A small model that answers yes/no questions on an image's attributes, trained from scratch: fusion encoder norm layernorm, soap at rate 0.0019.
Rows from block 12 of the image encoder, named by matrix and row number. Rows with one number belong to one attention dimension. Each number is 128 + 32 x the weight over its row's rms, rounded and kept within 0 to 255. All counts start at 0.
# v: attention value (encoder.blocks.12.attn.v.weight, 240x256), inputs 0-63
# proj: attention output (encoder.blocks.12.attn.proj.weight, 256x240, transposed), outputs 0-63
v.131 [114 131 155 107 119 117 162 108 153 142  89 119 140 119  90 101 123 160 135 173 156 156 133 112 167 120 122 100 120  87 156  95 175  51 176 115 138  87 106 101  78 144 131 103 128 138 138 145 141 149 108 132 125 124 146 120 184 134 143 156 100  96 126 154]
proj.131 [164 107 106 173 123 113 132 157 140 139 129 143 138 132 158 122  65  68 127 145  60 127 144 111 136 135 101 130  79 171  76 138  73 128  99  65 111 159 147 117  75 177 170 191 148 123  93 152 132 122  98  99 162  96  87 142 148 137 123 141  84 226 112  94]
v.132 [138 140 103  87 173 122 108  93  76 126 109 115  92 135 131 150  81 151 166 106 147  98 110 115 112 127  74 126 124  97 119 146 161  99  99  88 124 195 127 169 151  70 148 100 160 142  96 145 129 113  35 167  97 122 161 105  54 135 156 129 143 146 200 137]
proj.132 [154 112 108 169 131  94 122 123 167 132  95 148 185  63 125 127 210 180 133 164 182 127 127 102  99 140 133  42 129 108 137 158 121 109 117 137 133 125  71 151  83 188 117  95 130 132 140 119 146 157 173 102 140 164 168 148  84 178  64 139 175 127  95 138]
v.133 [137 133  80  44 141 176 116 120  81  93  99 118 134 111 152 152 122 145 140 102  80 129 149  35 196 111 143  94  45  96 116 174 145  95 190 102  73 132 105 112 106 161 176 106 133  52 131  97  76 117 139 113  80  76  89 138 136 135 104 138 125 122 130 144]
proj.133 [172 105 140 132 164  93 112 101 148 154  65  89 167 139 102 156 144 107 100 153 110 123 124 186 153 125 102  78 123 138 153 117 157 141 103 115 184 160  96 147 136 136 126 118 103 134 101 156  97 149 125 120 142 172 136 148  80 160 102 180 131 127 107 106]
v.134 [148  71 160 157 123 167 114 150  87 140 134  98 134 112 141 140 120 128 102 122  56 151 117 117  81  78 134 162 128  65 130 155  96  98 105  92 152 127 143 155  90 197  89 139 173 115 117 168  98 103 183 165 183 154 121 154 112 139 152 206 163 134  98  95]
proj.134 [ 58 101 105 146 154 126 124  96 136 130 134 109 141  86 138 136 168 133 103 153 150 132 140 107 125 102 155 119 147 136  61 106 147 187 164 182 112 155  72 157 151  80 107 112  87  66 119 121 151 169  98 182 138 105 125  65 128 102 157  94 158 109 167 131]
v.135 [ 95 183  99 130 192 140  86 147 103 112 107  76 175 122 145 112 161  95 109 157 118  99 110 128 115 187 183 126 102 120 114 111 142 143 111 130 116 133 102  89  89 149  98 152  63 151  81 125 126 155 123 138 139  94 144 142 101 174 123 110  68 144  60 102]
proj.135 [149  96 172 127 101 150 140 107 160 117 109 130 103 132 156 100 142 161 156 155 174 162 119 121  47  95 131 112 133 157 129 170 104  86 117 113 134 102 105 152 126 180 167  75 124 140  77  99 131 130 108 127  62 127 136 137 135 162 117 115 134  77 135 142]
v.136 [134  93 155  69  99 129  99 158  91 128 108 118 128 139 153 111  91 120  54 136 160 180 143 142 155 123 161 126 148 191 106  97 135 110 136 128  62 120 178 139 110 157 129 162 124 186 136 178 132  95 123 175 126 150 143  96 176 179 118 205 129  78 133  71]
proj.136 [150 137 104  92 139 133 108 135 129 137  96 120 122 155 116  98 183 112 126 117 171  94 130 113 161 166 103 100 150 113  77 110 107 179 151 107 140 140 115  92 196 158 105 137 103 116  69 114 151 156 136  87 118 130 124  99  75  49 115 158 124 159 117 159]
v.137 [ 72 100 127 179 180 142  62 132 133 153 132  63  96 134  68 131 161 176  82 145 125 100 165 104 170 114 110 122  90 165  87 153  95  94 111  85 142 158  97 109 127 157 145 133 158 136 133 165 111  98 103 118  95 118 139 188  89 183 111 102 167  74 133 139]
proj.137 [155 137 167 110  86 188 162 142 135  88  85 153 146 222 126 171 107 123 198  78  93 118 123 154  81 133 117 126 211 107 131 188 137 107 124 123 155  79 107 181 132 130 149 111 138 115 115 126  70 151 136 104 145 137 169 100 140 121 125 116  98 123 136  67]
v.138 [ 80 150 137  72 125 141 110  81 109  89  64  53 130  83 106 176 127 191  74 105 124 118 145 142 167  99 160 147 121 164 119 136 166  89 133 108 126 122  55 127  92  98 129 132 144 109 157 141  92 133 104 151 102  78 110 144 124 143 126 144  91 150 137 155]
proj.138 [101 153 171 119 100 150 118 203 129 135 107 142 167 154 105 133 102 133 153 113  89 110 116 119 140  78 108  93 136 125 124 142 151  38 126  93 232 156  88 118 101 128 108 131 143 124  56 172 139  88  86 109 110 140 122 123  97 104 132 111 107 162 110  76]
v.139 [164  84 152 106 128 190 162 104 106 144 198 127 116 132  77 114 105  91 120 158  92 116 133 182 156 210 136  94 157 144 127 141 123 157 143 150 122  73 117 153 111 165 138 125 164 110 139 108 147 154 101 125 197 117 126  97 179 149 138  81 118  99 132  52]
proj.139 [143 140  96 150 173 119 136  99 112 103  90  85 139  98 178  93 149 175 173 143 108 208 108  88 110  87  62 170 118 158 106 148 154  97 131 164  98 155 116  86 128 118 125 112  88 112 108 153  95 131 105 124 110 125 136 110 122  59  86 125 124  92 109  96]
v.140 [183 148 201 197 144 157 161 115  81 104 129 115 169  84 140 182  89 111 106 125 125  91 188 108  87 140 166 104 157  25 100 101  52 177  53 142 118 110 154 102 147 111 173 135  79 150 135 106 109 123 174 124 136 122 159 117 128 158 108 119  92 143 164 143]
proj.140 [ 96  92 136 116  94 147 148  98 149  93  87 118  99 208  64 129 236 127 126 108 138  98  95 107 138  76 126 125 104 112  92 162 118 105 125 155 117 121 114 155 134 133 140 120  95 146 160 100 167 186  98 115 139 140 112 100 165 171 140  83 130 126 212 173]
v.141 [143 118 123 124  98 136  72 131 162  89 128 143 134 134 135  57 114 131 162  37  70 127 166  96 101 130 135 139  96 107 132  90 110 228 112 126 164 145 175 118 139 143 167 132  96 123 134  94 135 155 184 203 147 124 168 160 111 101 130 159 200 155 135 135]
proj.141 [119  99 182 117  99 109 175 102 107  97  52  73 166 196 125 160 123 151 154 193 159 160  97  80 109 133 184 156 123 137  91 139 161 113 165 159  62 114 110 107 119 138 112 152 168 160 163 153 153 133 129 131 130 168  83  71 145 151 132  95  69 132 137 157]
v.142 [146 136 172 162 169 168 128 114  97 157 123  71  73  91  93  99 108  51 194 138 131 117 109 170  88 146 166 123 190 123 151  98 170 203 117 117 216 152 151  76 130 110 136 147 119  97  66 150 130 145 128  84  94 130 155 161 146 139 147 112  98 105  93 111]
proj.142 [160  86 136 116 125  82  95 109 127  68 142 109 104 150  90 120 106 148  87 156  70  79  98  45 144 113  84 126 152  96  84 118 131 134 171 165  61 140 101 119 153 105 137 132  87 129 150 177 137 174 167 164 101 135 132 113 134 135 142 158 117 157 168  86]
v.143 [126 170  93  94 124 124 147 153  80 109 131 103  97 124 128  96  87  82 176  95 103 109 113 104 121  67  98 102 164 154 149 172 111 113  53 127 131 176 179 132 148 126 193 154 100 123  85 165  70 121 101 167 150  92  98 159 118 134 158 131 194 177 145 154]
proj.143 [125  52  92 129 159 112  89  92 150  41  94 131 120  92 123 146 165 126 119 165 137 142 209 147 175 163 167 106 175  97  64 117 132 104 179 152 143 110  83 140  89 140 107  69 124 170 135 109 175 115 126 145 144 137 185 142  88 122 148 133 116 181 145 133]
v.144 [103 155 152 106 158 136 116 140 103 147 153 118 140  74  74 123  66 111 122 111 130 140 135 103 147 123 119 154  51 161 130 150 162 105  87 139  66 128 116 134 134 133 178 175  94 111 172 106 177 116 126 128  82 113  64 200 150 173  99  60 148 170 179 137]
proj.144 [116 132 150 123 173 143 109 128 114 112 149 174 105 135 112 161  56 113 161 174  84 137  23  96 107 145 170  80 168 142 149  99 169  96 191 116 144  92  75 143 128 147  85 161  80  90 159 142 126 166 111 167  71 149 144 162 124 120 126 138 119 116 155 125]
v.145 [183 145 137 142  67 131  70  60 147  66 202 162 148 149 131  99 111 124 173 152 129 125 106 138 104  91 165 134 114 177 126 119  61 170 208 184 132 139 107 132 137 153 109 145 124 136 135 136 165 136 123 195 157 119 133 159 112 128 104 143 166  92  87 117]
proj.145 [102 158 135 137 179 140  66 142 114 107  83 108 122  96 191 146  89 105  90 164 155 126 114 156 177 133  95 158 141 125 138  93 117 136 101 120 107 198 118 112 115  82 143 108 108 138 123 113 133  49 136  83 162 186 128 212 128 124 114 161  71 104 134 171]
v.146 [ 94 155 180 175  89 141 144 112 106 112 131  95 143 168  53 116 144 115 161 121 125  68 134 176  76  77 201  91  66 131  80 137  86 147  76 137 110 138 113 119 128 205 133  48 177  81 156  79  62 114  96 104  95 118 125 141  91  94 119  83 137 114 187  96]
proj.146 [112 159 185 153 132 122  81 137 107 117 151 161 118 137 121 116 135 148  99 148  96  98 143 123 131 162  56 119 129 141  67 147  98  99 167 132 186 124 135 127 120 129 120 173 106 157 134 157 137  94 159 170 138 107 162 113 186 153 147 107 159 139 150 198]
v.147 [125  96 143 145 168  82 104 109 111 116 124 117 158 164 142 125 142 102 119 118 157 114  41 103 149 141  74 106 118 123 162 126  99 122 103  76 111 166 206 141 125 123 103  90 109 191 139 131 127 151 178 132 188 100  97 134 127 203 163 136 152 143  73 130]
proj.147 [188 108 109 125  78 157  81 124 137 128  95 147 116  95 134  63 148  70 147 149 181 132 107 130 117 155 164 123  87 129  97  95  92 159  90 101 152 149  61 137 146 105 126 126 140 104  92  71 195 173 138 127 111  95 137 128  55  66 143 125 154 176 156 148]
v.148 [159  62 109 158  83 184  89 146 122 119 168 134  97 138  95  92 124 107 112 134  70 119 145 104 149 155 125 104 143  40  45 121 131  81  63 149 127 132 116 169 142 111 143 172 168 151  87 111 115 124 123  59 130 138 127 105 154 140 129 114 117  98 108 147]
proj.148 [163 116  87  95 152 112 195  87 117 128  84  66  94 116 193 145 135  93 121 124 173 148 142 129 144  89 116  79  89 142 169 174 102 115 193 144  42 162 161 114 106 143 119 123 124 162 174 137 174 174 142 142 187 156  70  96  90 142 129 178 125 118 119 145]
v.149 [135 176 179 186 134 158 199 178 130  54  93  85 134 130 104 147 160 176 104 131  90 206 146 136 100 186  92  97  96 132 114 145 127 155  96 124 160 155 118 154 103 150 117 163 127  99 126 146 138 202 114 137  94 138 155 165 125 137 105 140 149 123 112 112]
proj.149 [157 159 202 121  75 123  84 117 129 122 147 199 102 184 128  98 109 153 151 181 115 105 129 114 141  69  94 173 123 167 177  98 127 141 178 107  65 136 143 105  87 144 129 128  61 145 163 141  88  86 106 184  92 178 155 172  79 121 122  93  73 135  80 134]
v.150 [100  48  98 190 180 114 216 175 119 141 106 106 163 137 156 118 100 103 142  99 175 140 118 133 123 195  87 135 192 156 102 118 128 181 109  99 104  67 184 131 106 113  89 155 151 133 143 190 193 170  93  49 115 116 114 131 116 151 144 106 135 138 104 121]
proj.150 [130 131 136  66 140 170  95 182 136  96  93  81 152 117 123  90 143  97 149 148 104 107  62 134 119 108 120 101  89  97  69 123 185 114 168  70 181 197 103 105 142 136 105 116 102  95 135  89 151 117 102 176  97 138  92 107 157 144 115 103 124 170  85 101]
v.151 [148  88  93  98  81 124 106 155 147 147 164 118 155 178  56 142 138 122 107 166 106 124 104 131 142 178 135 132 130  94 111 166 158  76 143  89 209 112 164 137 101 145  79  94 171 135 133 126  93 113 107 126 130 186 133 135 141 158  97 148 111 134  88  85]
proj.151 [137 123 118 109 138 169 131 136 143 149 136 137  99 117 105 125 117 158 136 134 164 141 139 153 132 101 115 154 164 123 107 154 109 151 170 172  53 129  91  96 132  60 132 133 105  56  92 101 189 134 100 147 150 119 121 139 117  67 167 150 189  93 134 134]
v.152 [161 164 147 184 112 149 121 119 164  70 104 192 103 125 118 117 165 199 106 164 122 115 176 114  92 141 115 130 113 198 107 147 133 176 105 216 157 109 162 120 110 110  71 101 115 107 164 144 119 100 122 178 180  82 134 102 166 175 112 144 124 152 116 122]
proj.152 [105 180 101 108 159  71 107 123 142 117 101  64  79 103 102 113 109 171 117 147 109 150 123 145 136 151 107 146 107  70 132 132  47 104 138 128 129 142 173  93 147 159 124 111 120  91 128  94 110  79 162 135  78  72 147 138 126  94 130 146 115  79 133 149]
v.153 [195  96 121 120 118  83 126 114 150 127 138 133 107 135 156 122 146 136 129 167 168 170 129 187 120 104 143  98 105  89  60  96  89  92  81 117 150  99 123 152 126 153 110 127 160  90  96 117 217 117 157 151 109 101 145 145 198 123 123 121 138 156 151  96]
proj.153 [137  82 127 164 118 105 132 189 151 167  91 162 108  92 136 194  88 115  70 107 104 102 179 105 117 133 125 101 129 123 168 129  72  92 197 122 101 112  97 109 118 135 156 142 101 124 116 138 119 127 124 133 188 137 158  79 157  96 144 109 150  69 164 163]
v.154 [117 131 150 154 115 141 141 129 143 190  89 106 146 139  91 130 102 140 146 136 122 101 126 170 172 140 123 123 138  85 199  85  85  96  76  78 138  85 112 105 152 119 108 146 156 122 134 172 108 147  79 164  70 144  79 125 141  99 112 146 113 128 100 151]
proj.154 [148 160 125 115  66 138 161 179 116 135 137 113 154 115  82  77 171 123 155 200 127 131 187  89 127 119 106 174 116 124 125  98 190 158 198 146 110 152 167 158 115  62 147 138 123 117  90 105 171 179 115 122 128 180 164 150 118 139 125  85 141 153 157 140]
v.155 [116 152  92 161 119 121 168  71 134 150 191 179 143 108  94 132 106 138 118 151 174 148 102  79  92  73 175 181 102 146 186 118  96  54 123 100  82 160 138 115 141 162 101 134 122 155 178 131 127 189  66 179 163 151  98 155 132 137 119  45 113 133  98 129]
proj.155 [160  86 117 135 149 130 112 167 127 124 122 138 116 137 132 117 154  92 148 162 146 146 106 162 181  80 143  92 128 160  72 123  91 125 121 103 154 148 151 102 131  68 158 107 122  95 117 154 141 105  77 103 109 136 114 151 140  81 111 175 143 131 162  80]
v.156 [158 135 133 158 177 142  91 110 104 111 105 125 152 113  82 101 151 149 115 132 106 177 117 141 134 125 125 154 171 131 127 119 159 150 165 215 163  75 155 139 168  99 134 144  65 103 136  87 103 128 117 151  87 117 145 147 109 164 189 144  89  72 120 143]
proj.156 [112 135 123 106 134 142 163  77  99 142 108 177 128 218 218 180 173  94  48  74 156  78 121 157 151 138 158 188 161  81 167 107 112 130  64 135 130 116 129 135  94 145 153 114 105  98  99 136 139 141 144  88 145 118 142 155  94  94 146 178  86 131 142 118]
v.157 [131 166 107 160  94 115 123 125 115 152 179  85 132 205  64  93 123 160 110 132 113 115 136 137 165  52 121 123  96 168 115 143 133 149 112 165 113 164 168 154  94 174  62 106 102 187 147 112 128 110 114 171  64  88  89 139  80 190 147 140 150 127 135 155]
proj.157 [157  99 165 108 118  89 146 100 196 176 112 135  92 109  64 123 128 103 136 130 171 141 116 143 141 139 108 113  88 125 131  99 134 118 189 163 119  95  69 146 167 107 100 114 115  99  93 107 132 144 166 140  83 153 141 184 141 138 126 130 141 177 146 165]
v.158 [166  91 117 138 121  92 125 146 119 155  66  71 159 125 187 105  96 158 124 136  88 131 166 158 134 187  87 155 149 120 136 138 143 159 191  96 133 146 112 145 124 106 132 141  99 129 138 158 160 118  99 106 107  89 154  88 162 109 152 152 169 124 108 107]
proj.158 [ 96 133 155  84  94 139 174 143 159 112 172  93  72 147  56 112 159 130 202 102 142 110  83 167  75  76 128 144  83 147 110 114 187 108 104 128 103 139 146 122 122 106 144 122 142 142 139  93 159 162 133 116  91 142 107 140 110  98 137  86 164 168  91 203]
v.159 [ 50 110 117  96  89 146  90 185 131 118 132 158 104 110 111 136 121 126 127  90 164 122 158 110 147 167 127 112 121 114 139 136 145  71 123 170 117 152 112  96 107 105 159 173 138 124 189 128 114 185 157  31 106 149 135 183 115 129  54  69 104 174 127 169]
proj.159 [102  94 196  93 108 138  87  95 101 154 123  80 154 109 127 128 130 183 148 169 133 163  67  85 111  91 130 125 108 161 105  76 246 160 210 152  85 170 137 123  99 151  49 135  79 122 111 156 145 154 125 146 100  98 117 115 104 115 118 100 162 149 160  77]
v.160 [ 68 126 139  97 105 155  94 163 166 114 176  52  69 140 172  91 107 174  80 118 118 131 150 142  74 157 119 111  99 159  69 123 171  87 171 102 123 131  95 104 154 128 106 160 148 144 157  83 118 126 146 141 182  96 107 146  84  91  69 160 137 109 143  83]
proj.160 [151 134 142 119 115 149 151 100 126 153 116 158 149  90 185 130 130 154 152 107  72 121  89 137 119 105 127  81 154 123 129 126 129 126 195 153 114 164 128 180 162 166 104 136 142 159 131  86  95 158  97 109 102  53 142 140 151 128 141 102 125 120 119 141]
v.161 [202 113 122 119 160 103  92 135  72 148  64 109 205 163 165 130 146 133 100 128 151 119  93 132 166 114 117 146 151 132  74 116 101 132 144  93 164  59 140  66 108 108  59 163 119 133 135 142  98  81 122 126 104  84 178 108 162 118 165 158  92 156 123 100]
proj.161 [ 92 143 164 160  71 114 135 178 109 131 124 159 101 106 118  93  82  98 127 145 150  98 230 177 145 100 104 166 160 127 125 167  65 127  90 149 161 163 161 161 143 161 192 121 158 103 152 103 177 114 127  75 149 142 101 106 193 148 108 156 166 101  84 128]
v.162 [120 138 123 122 142 100 149 139 146  83 172  62 102 111 125 131 133 126 139 109 113  92 158 116 118 119 122 111 125 182  87 161 103 159 154 177 112 157 117 192 147 143 124 104 138 137 168 129 115 134 120 184  96 136 121 112 134 141 138 128 150 149  96  79]
proj.162 [176 119 131 100 142 148  70  95 146 106 131 168 129 161 144  58 128 162 147 134 141 124 141 175  94  50 125 170 127 119 118 159 105 179 177 169 174 168 109 108  89 136  69 132 115 106  85 141  89 162 152 131  82 108 154 134 125  96  64  99 121 134 137 135]
v.163 [129 126 160  96 129  73  93  95 145 131 106 134  85 134 139 149  64  91  98 184  71 127 115 108 127  72 116 136 112 185 145 140 144 128 116  79 111 104 113 128 133 162 106 117 175  73 156  94 144 172 130 154 170 167 116 111 152  96 107 142 118  83  88 108]
proj.163 [ 95 131 106 165 113 102 126 131 160 101 176 137 136 148 111 157 153 166 191 123 146 106 151 144 202 171 140 164 161  88 147 118 158 131 135 158 187 125 132 105 110 138 126 138 140  25  96 137  82 110  90 157  83 132 110 134 150  93 137 164 126 152 127 103]
v.164 [ 75 110 119 118 177 154 132  89 159 162 126  88 138  62 153 171  92 138  96 150 111 164 146 143 110 115  84 208 137 151  85 132 135 155  95 122 120 199 117 149  84  75  80  94 103 200  92  57 126 202 168 119 160 112 157  31 140 142  94 193 154  74 117 158]
proj.164 [182 190 146 104 119 157 135 124 189  82 133 128 105 159  97 140  98 139  78 124 142  93 113 141 190  41 191  92 133 136 121 128 143 157  77 142 185 125 134 128  92 129  93 164 115 123  88  70 101  55  92 169 162 116  81 169 166 111 123  83  64 167  87 123]
v.165 [113 121 137 139 130 174 100 129 108 168 166 129 146 167 128  82 130 123 101 161 137  63  82 171 119  68 138 149 178  81 159 147 154 199 166 119 184 149  95 111 131 129 100 139 136 145 138 184 146 183 132 104 102  56  77 122 181 114 167 120  96 126 110 159]
proj.165 [147 177 221 129 170 125 159 107 122 154 175 108  77 154 126 128  70 135 156 163 124 161 160 112 120 116  96  85 103 111  78 132  52  78 115 122 100 140 154 107 126  97 138 135 173 143  99  97 155 145 114  83 106 178 151 147 108 138 135 136 180 138 117 148]
v.166 [161 128 139  98 120 144 109  63 125 144 139 118 122 152 145  64 115 119  97 123 149 145 153 108 111 100  78 114  69 133 134 139 161 109 137 166 116 138 173 124 161 139 140 201  61 105 149 188 121 142 172 168  88 148 124  67 167 134 148 107 157 107 144 146]
proj.166 [ 91 100 113 169 142 130 148  97 168 112 122 192 121  99  93 183 115  75 120 133 158 236 110 115 123 172 174 114 180 154 115  77 149  89 166  95 118  89  70  84  58 146 135  98 160 139 116 152 142 106  98  92 130 147 117 117 119  83  98 170 117 167 103 159]
v.167 [ 92 196 108 157 112 145 117 137 122 146 127 109 168 136  73 110 135 130  81 173 147 135 129 102 124 140 135 152 136 174 137 113  91 180  96 162 146 120  96 141  90  89 137 188 118 118  85  71 146 164 142 140 149 140 139 209  84  60  88 120 147 154 151 110]
proj.167 [155 111 146  45 116 131 114 114 150 105 130 102 132 162 149 198 168  98 122 150 145  88 143  85 151 112 100 123 152  71 109 100  92 162 122 162  91 181 138  78 106 125  68 118  77 121 155 120 149 135 110  88 132 161  99 145 157 107 131 155  17 140  90 156]
v.168 [142 168  82 143 142 145 143 124 125 127 165  51 103 194 157  57 119 193  56  92 156 149 164 113 135 108 128 101 113 118  81 150 170 147 112 108 140 122 120 121 159 124  61 143 123 154 151 135 133 105 171  94 109 164  98 178  70 154 100 112 121 129 109 201]
proj.168 [168 119 182 160 140 154 113  87 134 111 186 160 117 108 107 164 113 147 159 148 119 110  50 108 113  97  97 116 164 117 181 124 169 122 198 152  86 130  68  96 101 132 149  91  46 105 103 105 127 111 117 148  99  46 112 116 180 144 108 147 132 100 136  70]
v.169 [157 119 134 172 187 158 125 143 103 152 165 116 104 150 110  81 182 136 139 127 105 105  93 194 104 159 192 127 118 103 121 138 113 138 125 148  89 177 102 130 107  96 127 156 115 148 116 164  81 107 151  51 115 118 143 172 178 186 147 137  77 132 134 112]
proj.169 [ 58 104 147  52  70 127  86 168 125 132 135 153 157 143 132 165 130  97  48 165  91 119 122  92 101 187 158 126 126 119 117 131 141  93 158 100 175 117 146 201 143 156  76 105 197  70 166 120  99 157 131  98 156 146 133 104  93 161  98 144 185  91  90 118]
v.170 [142 113 136 182 125 115 125 193 123 102 119 144 197 158 128 121 143  77 108 128 177 117  83 148 178 114  99 119 190 142 114 107 136 168  93 155 150 115 177 112 135  36 120 106 107  99  77 147  93 152 102  88 113 109  89  89 126  93 185 152 147 156 111 105]
proj.170 [175 130 154 101 159 128 146 196 122 133 166  36 128  80  67  43 140 165 138 137 126 159 133 136 149 176 110 165  76  96  97  95 118 140 111 166 146 128 143 152 172  89 139  72 142 158 154 133 182  85 121 145  76 179 141  70 135 135 149 107  95 124 130 199]
v.171 [ 76 127 134 153 124  55 129 152 108  94 153 148 111 165 118 135 124  86 126 111 108 134 157  74  85 117 109 114 146 158 202 121 151 170 153 108 101 109  87 155 125 129 132 136  92 129 153 118 145 140 120 154 135 177 123 129  82  86 110  99 143 166 136 141]
proj.171 [160 101 125 139 150  84 165 117 172  98 160  49 157  97 131 149 160 165 117 179 148 191 118 122 149 139  96 157 126 133  97  83 189 159 121 197 115 150 122  89 155 114 114  95 167 131 128  86 140 138 152 100 113 119 119 154 148 151 164 130 117 167 163 162]
v.172 [164 111 133 175 109 158 155 141 128 166 118 162  88 134  50 173 166  96  66 137 190 177 181  88 201 135 126 149 148 119 106 153 141 137  67 160 123 167 150 173  68 119  93 178 160 112 117  89 135 136 170 150 168 157 171 153  96 172 132 163 145 131 108 151]
proj.172 [191 100 141  28 190 120  83 125 159 186 138  90 143 130 132 206 169 172  96  83 132 213 106 112 155 119 123  96 126 116 119 134  84 156 207 111 141 106 126 123 105 169  93  88  65 135 156 156 104 127 147  84 117 174  92 140 145  84 127 132 129 152 118  86]
v.173 [167 125 119 134 128 133 159 121 184 127 106  88 137 139 115 143  92 114 166  90 144 104 200 157 145 115 130 155 158 119  42 118 122 140 153 173 131 175 133  98 125 169  97 103 162 115 139 146 103 127 125 176 117 100 116  88 127 152 122 134 150 132 168 131]
proj.173 [122 117 114 159 140 116 154 104 108 112 116 170  61 186 112 125 140  77 142  99 128 107 151 141 120 168 154 202 114  86 173 148 129 130 111 122 166  87 123 129  81 120 131 106 103 149  88 126  89  62 163 137 127  87  95 106 129 132 132  81 159 104 133  95]
v.174 [152 160 156 143 146 130 151 141  74 145 134 128 151 110 139 185  66 117  88 165 134 125  71 154 107 232 111 125 142 121 144 162 159 122 135 130  60 114 125 177 132  91 109 116 148 104 131 139 106  89 102  70 143 175 153 107  91 124 117  88 147 208 136 140]
proj.174 [ 81  89 121 105 109 101 131 164 105 113 162  67 122  81  97  55 109 183 197 163  71 134 121 121 142 113 125 128 100 128 126 136 132 181 142 124 123 109 147 157 114 173  88 142  78 102  74 134 127 153 120 163 129  49 112 158 157 135 132  84 167 135 165 117]
v.175 [ 48 149 126 121 130 113 160 115 109 123 121 114 171 170 123  97  95  88 112 121 102 174 168 105  81 139  73 142 164 138 141 144 117 111 162  44  59  91  95 174 110 148  82 109  97 137 138 134 145 129 106 153 125 110 136 102 104 145  80 172 171 130  91 152]
proj.175 [110 193  72 137  98 183 181 126 115  94 107 107 167 128 165 168 118 107 103 138 136 148 108 137 148 128 153 143 170 159 129 176 133 160 133 142 149 159  91 140  90 100 123 143 127 175 130 135 150 112 141 100 149 122 119  99 117 167 116 142 123 148 194 127]
v.176 [ 89 119 128 104 190 148  94 175 135 139  97 127 122 128 109  86  86 126 120 138 132 156 182 134 178 169 125 138 167 199 106  79  98 143  89  63  95  96 150 152  76  94 147 126 126 144 168 189 112 105 129  99 129 173 113  94 133 148 160 177 132  88 139  70]
proj.176 [151 114 115  87 139 117  92 174 158 144 122  81 150 150  91 142 137 143 153 109 116  63  74 140 150 167 189 150 107  98  90 159 190 171 142 217 165 156 132 125 176 150 120 124 138 106  95 181 119 125 190 133 103  87 125 125 163 102 111  95  99 165 149  84]
v.177 [185  76 234 158 191 120 105  68 119 156 130 152 160 179 146 168 161 108  98 155 184  95  38 160 147 118 142 124  88 136 132 114 123 149 127 158 165 135 143 127 152 116  99  97 106  91  61 148 118 154 122 109 128  83 153 124 179 135 163 150  89 144 131 157]
proj.177 [151  97 142  48  71 126  98 147 110 149 121 149 110 125 139 140  89 186 106  83 158 132 157 119 150 141 102 169 176  85 151  61  69 205 116 155 117  89 128 138 187 108 177  71 141 117 171  88 122 125 124 123 162 187 142  69 172 132  80 139 140 126 149 147]
v.178 [120 104 110  94 188 123  65 135 192 141 127  83 157 124 119 153 151  91 106 150 130 137 102 167 120 155 133 114 162  99 128 129 105 142 100 145  99 172 132 150 105 112 110 132 170 155 118 168 135 130 140 123 131 146 139 143  88 151 210  96  93 150 188 143]
proj.178 [153 129 149 101 132 185 155 179 105 142 123 114 135 137 148 157 208 154 155  82 181 162  70 154 163 172 193 121  93 127 127 171 144 126 155 116 163 154  79 160 149  94 154  99 131  73 135 147 137 154 129  96 136 138  65  66 149 150 121 107 137 111  94 170]
v.179 [141  97 146 194 136  99 130 113  98 202 124 138 141 103 151  70 116 130 164 125  97  75 146 111 148 140 169 134 114 216 143 107 108 131  44 106 126 128 141 102 122 148 180 105 119  94 106 186 130  95  89 147 168 183 115  89 133 100 183 138 156  99 113 106]
proj.179 [ 62 145 153 102 147 150 141 184 133 133 123  90 141 126 163 144  90 135 157 135 158 126  93 154 159 172  97 145 106 120 106 161 142 126 123 129 143 140  87 141 111 137 175 136 110  87 122 137 121  80 111  99 106 130 148 174 177 114  97 166 104 203 152 104]
v.180 [146 117 102 156  62 140 101  85 172 115 138 163 123 117  95 133 125 193 156 133  94 163 123 151 150 103 114 117 117  25 192 164 175 149  97 153 188 126 175 117 124 145  76 143 177 118 114 191 172 121 120 135 125 106 127 148 164 105 146 184 145 134 112 171]
proj.180 [136 132  80 114 142 169 128 156 134 173 124  35  95 127 109 145 119  83 152 133 158 101 152  79 136 184 179 155 106  92 103 108 175 124 105 121 115 128  77 132 133 112 195 130 120 107  94 120 169 112 109 107 159 173 143  86 155 102  96  99 102  55 178 100]
v.181 [168 161  91 137 168 132 191 146 159 134 167 117 123  82 155  65 114 101 145 153 149 128 125 141  70 134 166 148 136  78 117  90 186  88  87 142 136 121 168 166 154 138 142 151 154 120  77  86 126 168 102 112 145 142 124 110 178  48 163 170 159 123  88 103]
proj.181 [133  77 178 224 112 121 188 182 148 190 109 113 143 105 144 188  24 122  92 125 114 143 163 124 140 212 164  86 148 105 111 148 128 140 138 154 147 100 115 148 107 173 118 141 116 135 117 129  80 118  82 138 124 169 110 122 151 150 143  85 120  95 133 193]
v.182 [111 100 112 128  86 155  96 151 108 137  70 100 180 157 185  82 141 134  99 143 159 133 102 180 128 178 156 140 153 156 165 136  96 167 158 112 143  96 150 104 104  73 132  83 109 196 155 199 123 119 170 113 175 148 161  61 187 161 149 145  74 122 130  63]
proj.182 [102 141 181 130 187 114  88 161 171  73 169 125  93 110  52 121 182 150 109 143 113 103 113 161  73  85 141 185 104  94  97 150 132 176 155 115 159 176 144 109 181  55 159 121 219  86  89  67 139  80 146 100 110  98 126  81 123 103 147  97 138 179 135 114]